{
  "model": "spectrogram enhancement model",
  "train_examples": 78125,
  "loss": "mse",
  "norm": "batchnorm",
  "blocks_per_level": 2,
  "adamw_lr_other_params": 0.00086,
  "max_grad_norm": 5.0,
  "weight_decay": 0.02
}
Rows from block 11 of a small spectrogram enhancement model, named by matrix and row number. Rows with one number belong to one channel. Each number is 500 + 40 x the weight over its row's rms, rounded and kept within 0 to 999. All counts start at 0. Numbers have three digits each.
Before each channel's rows are labels from the 100 clips, of 14976, where the channel reaches its highest value: "top examples" is what is common among them. Only what is clearly more common there than usual is listed. The data: struck, bounced, scraped and rolled objects made by modal synthesis.
# convs1: first pointwise conv (model.decb.1.1.convs.1.weight, 96x96x1x1), inputs 0-95
# convs3: second pointwise conv (model.decb.1.1.convs.3.weight, 96x96x1x1, transposed), outputs 0-95

top examples: thin (high-pass); material: rubber; white noise
convs1.76:495528362514470530473535535489421530539545517503479449484492508591484494508499491509450496536507468542505518457478463479475461482493486486476465564444546476501563498450533505537387554483563385437506433540505538493505469532508481477546536573500545434521484488509448512477477521499458470502
convs3.76:489533593497486584548493519499402468469488507536505511465601513516467502462501492473530520483511499509468569494517547527500522525515461446552434484533515545548400488515488479431469482507539479513532542497552548550499506453499568489443506540476467544537522495488566477500422439466590512568

top examples: repeated hits; membrane
convs1.52:505535559583478496523497496399442498556478541579568513460523500512477479473533467475480609541443546504478493510511460488517520440493452495491562518450481506400479473559512503515616483493493560465540515478535497497492467541491489479469496499565497515498525466459433565523559506560490498447
convs3.52:535517503513488504451528477427531551490525493537528516493512457465454490506500489510546450500552536451462514502498524477515545520420552494519453542540501547524504554431486489515505554548498487428470425516559442472506577504619437472489453485448578541467536466457476565532524460560511556435

top examples: rubber-like damping; repeated hits
convs1.2:517490536478447527435461524479524490500526450511479516554530480532606506538504484540443517469478440470532479565486510481532566527517468538462493531458606460492402556572481495503507523565445471445490516519515483426480567476530483573499513522528440497492446504448522510457454543544512496584
convs3.2:533503490512552501511516560500555488482461471436485490486501545506486489501548494559462562516479577521573524566461482515537556584482501434447532502605502545545557534429466423475489454494473502503503488467495473535444546483537580503459479457476467530471507559454492492551555526451413526496

top examples: clipping; text has "clipped"; scraping
convs1.34:536593511519479546487515427472499490470478496509514504408519539484444568467411437472490450483469512459455477512452507463505475512578529468550487528507515479470472532555510555567422500492541507463437531414476486483469491459483512539440504512478469529507557541451480492390516534556555467491
convs3.34:501499499482570501471512622475466521505464510461500502535491518438569492490445441416539483487496579529569495446458499451520500500424426429500489560496555497507480484579503469467557533520452491505505445473484459489460466481500556560513444544485470559452551534530483491462517430495523508556

top examples: hard striker; clamped rod
convs1.1:576500506490481534454482488526463549522477552467444482524553530474469513537498483486480528408558470480518443509519512541468457491511587572554526499502538480502512572486621549483498473483442513497532536553510442446497522527531519521478520480492487498507583457456449524556452442452594446467
convs3.1:513455491463524496511502464507476435490521428459477516489598458467517522453469476498512577539552472473526485494574543403481490616522567559523478506497519507463535545407533514469583489555540491487516488509511487474478523431452501527546419559519461491513533499473544491425523483469528501475

top examples: clipping; text has "clipped"; thin (high-pass); white noise
convs1.40:503530489499535493546455517494589499507508495526486460459469511518487496432466498490482527452524512475505495522445466480479514460487502423542455545500583386472502616534480553495495450486476476485548489508535532473459527488478553521523477520533520477504398487427394557509506569589479535517
convs3.40:527492478463534445485476476595475462487456525367481551504498509500445570511495467534535456545506532502506456478504586441417498496474543491451507495507505490477499453534475487508505509479513516500461512439569509520501585418467481453509483427434551472521515484522579578463501445532544513519

top examples: thin (high-pass); white noise; pink noise
convs1.24:495428533533497486508548489562550497519501488517461506539536494491457471476460517544574466556495434577496444461399491529429470494521475449543474524493540512514568515477484533412524451497441535546516480403504524466489501487523584523474543482503517517463488521472406544494550455509575541532
convs3.24:513586518523449469531432510514468506485536438457546482501540530467488483443507511512446492479520486514458519511498561524520566481470521540485506495556529525539538499583411467593472568459498449508494524507509546458496535483455431530469502592477465576448429547483559456514511548512420519517

top examples: repeated hits
convs1.81:470489582580553462533484480489481514519573443481509496495449456456516528410487466554498499466499441433469466476453483562464556495507554502491531516646533523475522474526514513559553533477504494478431523508468468500499480507473567508526558603465522461483499518515524529483491580522470531480
convs3.81:541528541529528435465413558471483475520461517509473472486527507582544491423562551516519504480463530599540535466489539459541467487520463575494498416444445448486489520473467534550566435479428557532518470506495525500520473541473540552458413552462483512478490526500505496449505483458544505482

top examples: white noise; pink noise; thin (high-pass)
convs1.91:512517568485514515484496371524450471488482491518493497530495483524507498536467500533502535498531594541509445502473518457470468495491522450479516526530443467480520474532506473411555537516496511445473506497636451497484556496555596526495476519490556470504475529426444561486571492550558486446
convs3.91:488475442555555503512506456550481486443507436528517488447492457469477459576506511471419502472556498468436483534559528467445547446551549564461500492597413528497548522456542497500507477511503486479459535549481533475425540529417479470517540475468467497436537504479478420443461510516493468530

top examples: clipping; text has "clipped"; scraping; white noise
convs1.15:543445522476495527528502476520529456484518511517520433458501502557402457533493532500500496500444655508481460488511511514501519441517475405508446465465467491527394530503538479457498469484541499502490490467525473429478541530516489411462505525494474469507550575517574427502510483475548479451
convs3.15:520485518493527467506448481510520547586527504536543501540432478530485533538482446471563482532520487434467528497476529475500552438497517435458492555488499430533484529537579482525498540572564566553536443510492538519459516613426533479481455476446511523474497531509546539468515505470579517581

top examples: clipping; text has "clipped"; thin (high-pass); string
convs1.44:474468528527411491486492571508501430501433533486510582455511501500412556455526492537510520476534544382488496447484461532483530490509470524521542535503528505502484475536389544480506518507522519579448463522485488458515473509477477494462464499538480535533631519545521522503593515520533516482
convs3.44:540535453530450466524450456472585515498516564419500537416499487531479485446481491518490563496485498600485516450524531532500475418494479473572524492512472482534491528436489491503528581510454420576511561500515534528566501502441516497471469575461491430510535493459481522486525499490531590508

top examples: thin (high-pass)
convs1.38:503493449523501512480501542534580521536489458500482494458472501515535530540472464523539532482515460545544440511526499539446476489464450502526517494528495484485483586527455553432468392460499542462563577495524508511419518478507567551529464593437539449405559477481483470463503512516424489461
convs3.38:531484523585449549471540488536530509455501520532433542470479490485551497521435527496455481494527513532529505535543498490468440479439530557547471501533495499531509548593518445508451555491460513504495459501598464531462584439467443555546532538487437451548507530504486505482555496510424474598

top examples: white noise; thin (high-pass); clipping
convs1.23:486497509494519445442539424482479553443534526502472470462536494522462509445478402527499513497487530557498488473489587498456470467555462525511542480486477490527499483485520503384544566494485501551488471435520453532510472566492547431419466500522516474528465514473360499493479439491457540512
convs3.23:494497466530451471508509547417494480545493475486440471517521467478598473464429476463563611489526554533551520519512438536498446551513568435489523503552517481456455558518511535474473467492483506586536456532484475437531492494476496446502559495437503516536486507523442511582494549552504558483

top examples: repeated hits
convs1.20:502534526431531512483570453546580510497517488479548562548478481496582496514461515506485341543500522481499493501499578571449512475516510496495412540422468487481564514478491525570498468490536475552549449509494476441527467546484523577555474479492495452540542501507520491504445476503491488477
convs3.20:519489538440421499479535486493441509554524552496453570543511479479530479467529520507451447532483468487469585512428441474513526466474483448461509462579434521521541538475464451421590447557493485531494464510439491574502527485403519476551502503496511513484482503525467536495472510456461583454

top examples: thin (high-pass)
convs1.19:485459496549505501415515527563520484565594496518518513528563498424490496468480459577515473472515491518499476485532471492506478535474417518517452553524494504422503515494459549551527429450433506478572552428543498540493521582498517479514493574497554521446454500484472557435437540457521504470
convs3.19:483539423564521498568476466466498442503493459458520443558539457496468542540467533503561507518481509553519439591499481532489573451509539432501540516499513547488534459490498467458443527484461498490476487486413509501571501486474455463467485395477484467522547475489568481543496506559475591563

top examples: repeated hits; thin (high-pass)
convs1.42:505519583450532430584493488470500488521367523488450422496483514518474557523516487520480513593508516469485483528486587387515586505496512501478519512472486499478491519483493476524480521486521531468444529455493498541485420475478513566529471422540477580465459458536492500467445522472487515499
convs3.42:474524513401498488435608495447552557529472539530497536525514454497513483477452490471459484538411554509544549513486496468480449445468480473458498455464515483533519473437450530488487513542523526509423516477511454530505541510488520464507454519517449552571478400482545426490467566535471449550

top examples: one hit
convs1.10:507556528521502482501480470494620483561534568494487457509547523502475466471477475438490481542518533483484589507484521480483537434477476512402573519513490471435514575494541443545472430500487429508428539449470515442506472510502479531524554501486453429484523478580483496535513546585517499518
convs3.10:488562540493532476514545546559524448462516495441429437486449503410498469510462518543504586567503546454476432510564498498455507554496521459496521514549508474434558518550559515563493474490497505518542509580462422469492545506512471457487481520483479526459566521561516501418479527483560552515

top examples: repeated hits; mains hum
convs1.25:533508597394454406590498460518549454579398511496521493490480511549441537544464533424470533547491496510515517481485568528542541436469487490519506494495466493557473497499501481512532482541518481444484459488539528508491506519524524458513490382501482522537486455517487496510455507570494446463
convs3.25:470508466500496503564512478490469489542495414495485569470566441548428463514489540471499442523524515517566505520537457508482468539530509514486493487481415578517494579493437448507449555520499512486442497461420479545565604502505519487428433464459438514514520430573499506475482474520514479520

top examples: thin (high-pass); clipping; text has "clipped"; white noise
convs1.55:535556547485542445466489489505525424581438535462524559474429546435501524488502482430472504476501479555524563447574519464454479537447495477439482523523415505475535460464492523543508481540567543501540472532508500536455502436515457440512450413463458528483502532495505546442472531512546515443
convs3.55:463495510521509438488567508570511474469436499508486484464501516503548500467380405437526500503545520562499511542439512456465582474562493516524530553506525501493480535439489467505449470513470435470460495391527520503499479517588491568517533473464483495492456432537532524509521445425519497482

top examples: repeated hits
convs1.61:531481551401518518479475506532505493514507468476490479503472495507484493511498523506520321457385442487515511504416441463518549518480470480551547466491482519477516503508470504572521528529475476506459524574490509508490501530492489361510474509481447482494520491477475549408494466485526511520
convs3.61:491502535455513529515563535508517525536538435512527534545457471534527445442607521515506535474568476530483469557508474479538517462443579458465514575507537498491469508507517503539544505551490438550577551463480498518482511573555528436464465498476450438469480481486482454421562422474553474506

top examples: one hit
convs1.77:539524562498498485502487518470501520482521569534399486540455520471529488529486466531474473573444497521493558524511580480473551417395464551433525503541577449531525510485525459548537529460508493444519536457461526540480496486503478502530425535509445519492519492547538502473464546387538520463
convs3.77:543575511516570530517453471498467512525453502426592512545471499497551507549514422498563522509451482479472545498433539449472490443538489503497491500478518592441486584488484450529464533509508414540517509528455474515468554529523517534557545471456457460541545397523499483494510489519453525446

top examples: scraping
convs1.11:439427502500527521434585443541546521452511451505575494520512535488547480470442459530502514461492538469508467494559473536525490495551472490533505482529457586514517454463475517498504534501499502509482461533501491529498524522554497391538499469457459582479444546421549433522384525490527503446
convs3.11:486535542503506501463552496554416462493515535445475503537448487459460548553438500513554553493515539509457567520574544515511505485483492552404515479458475489483478560454464399510480444502482449533465541516507432518518508530443450472459500464459498483503494489552464486462415456586571500531

top examples: one hit
convs1.17:505546591486492465568583436488508456481527522495520485494518487461491518505482483489553545530502452501449499544476556520476462449522499515469514503515520493457492554453513524500584484479515548528490522453498570526439552490493388456477462552499368523542476552488443433515541524567528529452
convs3.17:491463465529427380505524547486539457450537531480491456477474525413522469556480513445466469532477500502473515462534506528537458471474476536553426509466442500516432536446533442580475524437474483469523512412528500402491548456523463484496509511473499482466485522532473574508523511506491531414

top examples: hard striker; clamped rod
convs1.86:542465548488528512512464571495529516569519472485472497517526462503499516540499464533525474498493432512539503498483503522492449437521593531571427502464544534502507615467599542527454455490513514553438565520496479455450495452474507582506507510499482487523574486520498486537488446465547384484
convs3.86:491484446427413516453546505441502570540548435567475558488555498459542492493566534496499519436549528593516526474502455564444471486517487458484501513567513520490447572481503533509460492499527438470441412486510475453473475547495545563503527519514480479464494543471490425540458537480520535500

top examples: clipping; text has "clipped"
convs1.5:467511532493456435536488521462506509502463516475498515480468472528541483479466444543505507539515492493442573481454453464479514537469421405511469520513481460516494499516379434426527495536505553526529518484479558570501511459465561378424460478453472486503449510490495489454511530541417534518
convs3.5:454518476510431488485461464435493473498514500500490557457482524540553534451433513476486542465530480485453574423495503501420478529497505493490529583535481469461504511528481588563466478541497468474503514486456451482511514535378513551506413626506517469478564471525564515495530524506485487522

top examples: thin (high-pass); rubber-like damping; clipping; text has "clipped"
convs1.12:511522511489490550483524517506530361460557490513478450477551464523506515503537532504465450512491484465461514514482487603498526514521560496512483497534581534466494479495512555473459527463505438455511473483531521558505538464476529384560576630471515494497440504478475429485508519484512455459
convs3.12:439520506424438456499473523572510444451467554517460556462433505492516501480474526447559449482512513515563581427558556543507413514460555458531565514518499522500511504502513571491518526558544478521554453508494484527517447435505538463495484510471507426515452454509559489507525583477526508466

top examples: repeated hits
convs1.14:526519510470466500516422478395493489458535532435450377513534451524494540500492457562497433499380443493513505477479466518527507507541454524513535470493485488422545513448521498483465470427517475464496571548523494533509511554451531530507543465513493518488520402462461541471474490486440483482
convs3.14:524508448475519524503445473606453526467556480468485503509527514485530549494488570514489478477439510502426488591485489491483482432486444484496454462413483486562546553510490555478463518491488554502511483437476437445514473482503488543502524524524511551527480594469453513471598546510608524517